Rows from block 2 of the encoder of a small image denoising autoencoder, named by matrix and row number. Rows with one number belong to one channel. Each number is 500 + 40 x the weight over its row's rms, rounded and kept within 0 to 999. All counts start at 0. Numbers have three digits each.
After each channel's rows are labels from the 100 images, of 14976, where the channel reaches its highest value: "responds to" is what is common among them. Only what is clearly more common there than usual is listed. The data: small charts drawn from random numbers. In brackets: how many of the 100, against the usual share in percent.
# convs0: expand 5x5 conv (encoder.blocks.2.convs.0.weight, 144x24x5x5, each kernel summed), inputs 0-23
# convs1: project pointwise conv (encoder.blocks.2.convs.1.weight, 24x144x1x1, transposed), outputs 0-23

convs0.30:510484505519486488550580560515579503470509525505471496492501462513381494
convs1.30:500507496464482510507401537448503416518464429508488548515486501529429507
responds to: dark theme (100 vs 29.7); dip in the middle (36 vs 13.1)

convs0.73:417491498524536552426571539518501508498476446469483462495548569516525513
convs1.73:606477477464478507610497473484506466557501506511466487538545495514534519
responds to: scatter plot (28 vs 7.4)

convs0.109:513465530572476485482533524444411541556451459507536526493571524521503491
convs1.109:507637499495503508521458493533571536451485523502489439452493515494520502
responds to: stacked bars (38 vs 7.4); bar chart (36 vs 7.2)

convs0.136:574499474510481504554440427499537545439490421513475516525509447519464514
convs1.136:459512433402429505459510552497497452521507516525433509490496553462511489
responds to: dark theme (100 vs 29.7)

convs0.90:464488450517499517551561508447479368528528470510504502509453504461481501
convs1.90:509600522524508551512531491498484509493450580478501405508462499510475549
responds to: horizontal bar chart (51 vs 7.2)

convs0.143:471540465530547483525559524481542375486477494531498540498470501529524557
convs1.143:511475508533501515587481486498461429436496513442511533568476547563499461
responds to: step chart (25 vs 6.7)

convs0.7:455535503511500494497375517515473480595494496504509476481534531518458442
convs1.7:527433515519536492584587510497563514422480474473499513523473539513465516
responds to: bar chart (41 vs 7.2)

convs0.112:438548473526555522481528530562520490508478386511463499487533563486512513
convs1.112:554494535498531514558464536447497451542482608509523551484479493515498438
responds to: lollipop chart (29 vs 7.2)

convs0.92:546499467449527550575493586503506432459461460476488527493462531501522453
convs1.92:510534485474502436544436503464488508544485456493483449531594535503463573
responds to: dark theme (100 vs 29.7); bar chart (26 vs 7.2)

convs0.20:546506477498523538569457503512530549403504398524478485524487496516537509
convs1.20:477486434424430510478514550492490466545491538520422503491508585478490495
responds to: dark theme (100 vs 29.7)

convs0.6:504582468501562548536566513550490551539479516475481505525467450524559545
convs1.6:438479443477478480487442519484533457435499523447440536490463550457474442
responds to: dark theme (98 vs 29.7)

convs0.35:584501485497501508555407483513550531428516414531494486496510493531520504
convs1.35:474488434450416542483537535489470475541499528520423523528487582496486509
responds to: dark theme (100 vs 29.7)

convs0.22:518505537484520462545513515472412470479430465458521448556486447471435512
convs1.22:554448449464442503532457453534536549499493442537456553505568480480497475
responds to: dark theme (100 vs 29.7); heat grid (34 vs 7.2)

convs0.93:453449496460501535569479523534505509494586404449519515508512485502494440
convs1.93:515427502479505543500488486515448539534470456513509479523541566514589580
responds to: stacked bars (50 vs 7.4); horizontal bar chart (25 vs 7.2)

convs0.94:562447521531452434460448484458481525528457477481544447487569510522551504
convs1.94:499578494499499558515576512503566486456516508504508549487408510513468441
responds to: bar chart (60 vs 7.2); items: eight (59 vs 13.2); stacked bars (33 vs 7.4)

convs0.89:520457446519472543514442502488531422535500552415475452495521483555488460
convs1.89:489549467491477536499572510557470513511494469508483634498496553484507526
responds to: heat grid (40 vs 7.2)

convs0.11:549497475491502496508502479535533585403463428531470465515537556530478505
convs1.11:472505480428460558472485596480489453577486539533461507459500520515534484
responds to: dark theme (100 vs 29.7)

convs0.74:430423453502559501510487474586522472521530485561487522509531541503452539
convs1.74:469531506480530529512488525431484492474524498486515541474487517590438392
responds to: stacked bars (31 vs 7.4); scatter plot (30 vs 7.4)

convs0.77:564472433491403507494459433492506519498458527512442490534521530538459467
convs1.77:471508469465447531481533625508534486496498462564460502431494529489512497
responds to: dark theme (100 vs 29.7)

convs0.70:510468474532444548521431483374492530470467458480491523482497481471467483
convs1.70:469495441442445482473512562552562515443534528510441477477532564473512503
responds to: dark theme (99 vs 29.7)

convs0.69:594508450506465545536443469459527565457478448532459498508502504555507525
convs1.69:469487439435439508481517611497517469504499510525417505499487527455479486
responds to: dark theme (100 vs 29.7)

convs0.21:600529479481484480566481442463483550452497455523467495547491439504467472
convs1.21:496495429418421553487505520536503464525506488545418504521493557473516496
responds to: dark theme (100 vs 29.7)

convs0.8:525506470519521552549534483536512560391479419516472510454483502529508466
convs1.8:487529473459444465444456490476475527581503565527456456551530539451524511
responds to: dark theme (96 vs 29.7); lollipop chart (26 vs 7.2)

convs0.39:581467468500406438496465442475481537529473482514465528511543477537459478
convs1.39:461507470422433544472503582510543434480504491567446485479493512474513495
responds to: dark theme (100 vs 29.7)

convs0.98:511476544465559489470505442589451532479449485518481434552539542490532495
convs1.98:465481517508512535502488532407516476531519491528498598474436478585505491
responds to: stacked bars (35 vs 7.4); horizontal bar chart (34 vs 7.2); items: eight (31 vs 13.2)

convs0.26:505448535447505444487510465561483510491470542520505480511531624480548490
convs1.26:443528526521518493505548524407471491513505511470502576535486480518397529
responds to: dark theme (60 vs 29.7); stacked bars (49 vs 7.4); horizontal bar chart (35 vs 7.2)

convs0.47:525497462515460516513514426526567563408502524529464556470479496537468466
convs1.47:424540510530521465427452589491470529564518512488505469530534515476545518
responds to: dark theme (99 vs 29.7)

convs0.95:578446481528553489536440509519494513441463520479464540560512454565530488
convs1.95:475502451418436533458495553484506487537517464537427425472494525476531500
responds to: dark theme (79 vs 29.7)

convs0.66:492554493452495452493445454507538484510526573483476588515506474476572450
convs1.66:494478502518498490512507512524533520462490427495497477495510541487342526
responds to: dark theme (99 vs 29.7)

convs0.123:513413449514448501553519567483538438546477483501524492489547545538462467
convs1.123:511539516495484602488479495464444516458501475555522513513456491543400481
responds to: stacked bars (38 vs 7.4); ring chart (25 vs 7); pie chart (25 vs 7.1)

convs0.43:572463475498524510565547464501555553399494476549462478529488496526499510
convs1.43:459510457431415513464469577501474442544479501523426509481488524474504500
responds to: dark theme (100 vs 29.7)

convs0.15:428482492474532542425547513538514538485467437476475464497571573490507493
convs1.15:576467470450469507605517454457469492559513486533457527521534480518527513
responds to: stacked bars (28 vs 7.4)

convs0.105:428521475513562569467518503546562490503498429512472431481465534530521534
convs1.105:559464528507522467575451500476443469498486534476515575561526536507567481
responds to: step chart (27 vs 6.7)

convs0.113:480475489514517479480481530477543419501500451488517543444483538505374518
convs1.113:509551495497506456498562478545423562445539491470502500546494592491539502
responds to: horizontal bar chart (29 vs 7.2)

convs0.1:516437523525532500515523509467526456533568412514515410512508463475475448
convs1.1:538556520512494496527471480530515510469415590494533584452463535516522496
responds to: bar chart (48 vs 7.2); stacked bars (26 vs 7.4)

convs0.67:550473474515464519527418438523522566403498503507493492456519461527459487
convs1.67:422516436432422518456508552497501493529500502525418504511510558502512504
responds to: dark theme (100 vs 29.7)

convs0.32:496405476512459493485451505376489494494501491487498513519486476452484432
convs1.32:484505447448444500472519510586495542448460469527450497433512538448523537
responds to: stacked bars (62 vs 7.4); items: eight (36 vs 13.2)

convs0.99:501422522548506397452447452509560477500509478517513548506479459499540512
convs1.99:500584534520511551502538531469420504508491456529525459477484532581441511
responds to: dark theme (63 vs 29.7)

convs0.57:556513497524429439473458488456471546556421482507515512502571518552502487
convs1.57:500516481453457553471531562529557438429550545520479460536485520451470501
responds to: dark theme (98 vs 29.7)

convs0.131:540524460530466531515415480466497509446463545522467504590509477524537563
convs1.131:443481422454446508478521561483517419516502494488414519482481530465473491
responds to: dark theme (94 vs 29.7)

convs0.12:414545484512466500445455507473549431531526482503494506477476571501550562
convs1.12:551467511515523507608572507499488484461495486475518504594474523514455463
responds to: falling (31 vs 12.5)

convs0.83:541515498550562569561438556525464527515474518511518523515545518559556473
convs1.83:525472446482479477538589499529495506551520468489459459538527518430475584
responds to: bar chart (52 vs 7.2)

convs0.0:487467477538540527531593494487506504489457500493456586560497475482444437
convs1.0:541514534515504503535434488521542525498457495513521454384484527575529532
responds to: dark theme (84 vs 29.7); peak in the middle (30 vs 13); histogram (28 vs 7)

convs0.84:525524454523494556564518493503513573401474474524455544507485510547551471
convs1.84:479494456481425470482491520519474510562544509495430403541535516441490507
responds to: dark theme (97 vs 29.7)

convs0.52:555477453531496524511455411451517552430492495496460492530481429513494452
convs1.52:461504438433414510456497544548489483540484489529418514472503562493503513
responds to: dark theme (100 vs 29.7)

convs0.27:531429498521482511496515530493464555550440408515534502508527584527534491
convs1.27:496481498502508494522536521447568495483607603483494501456461496489467468
responds to: stacked bars (88 vs 7.4); items: five (31 vs 13.3)

convs0.86:534508539588496509475484466493521462517531525524477587444458537489521580
convs1.86:510587514513517477552583491468551507498409516479515516478476528539482445
responds to: stacked bars (26 vs 7.4)

convs0.34:526503451465445454462530439519529573469474551494432501506552535530450490
convs1.34:471526511472503574465468630472471446495495494558496482490499512517453485
responds to: dark theme (100 vs 29.7)

convs0.63:572376498519463482476493509465490525548492498480560472496529550530542494
convs1.63:509610488530480498500480516598525489468493425491481477554480503454520484
responds to: stacked bars (67 vs 7.4); items: eight (33 vs 13.2)

convs0.127:508427470526477474446487437521557552543520471518512472465555519505510588
convs1.127:475538511498518512533486536427492463508545459485513459565514482549517385
responds to: stacked bars (39 vs 7.4)

convs0.119:524508439482436529496475398460522572428480485506449506499506505511473468
convs1.119:433517479489472470446491625561515519519499521508463487513541553467485510
responds to: dark theme (100 vs 29.7)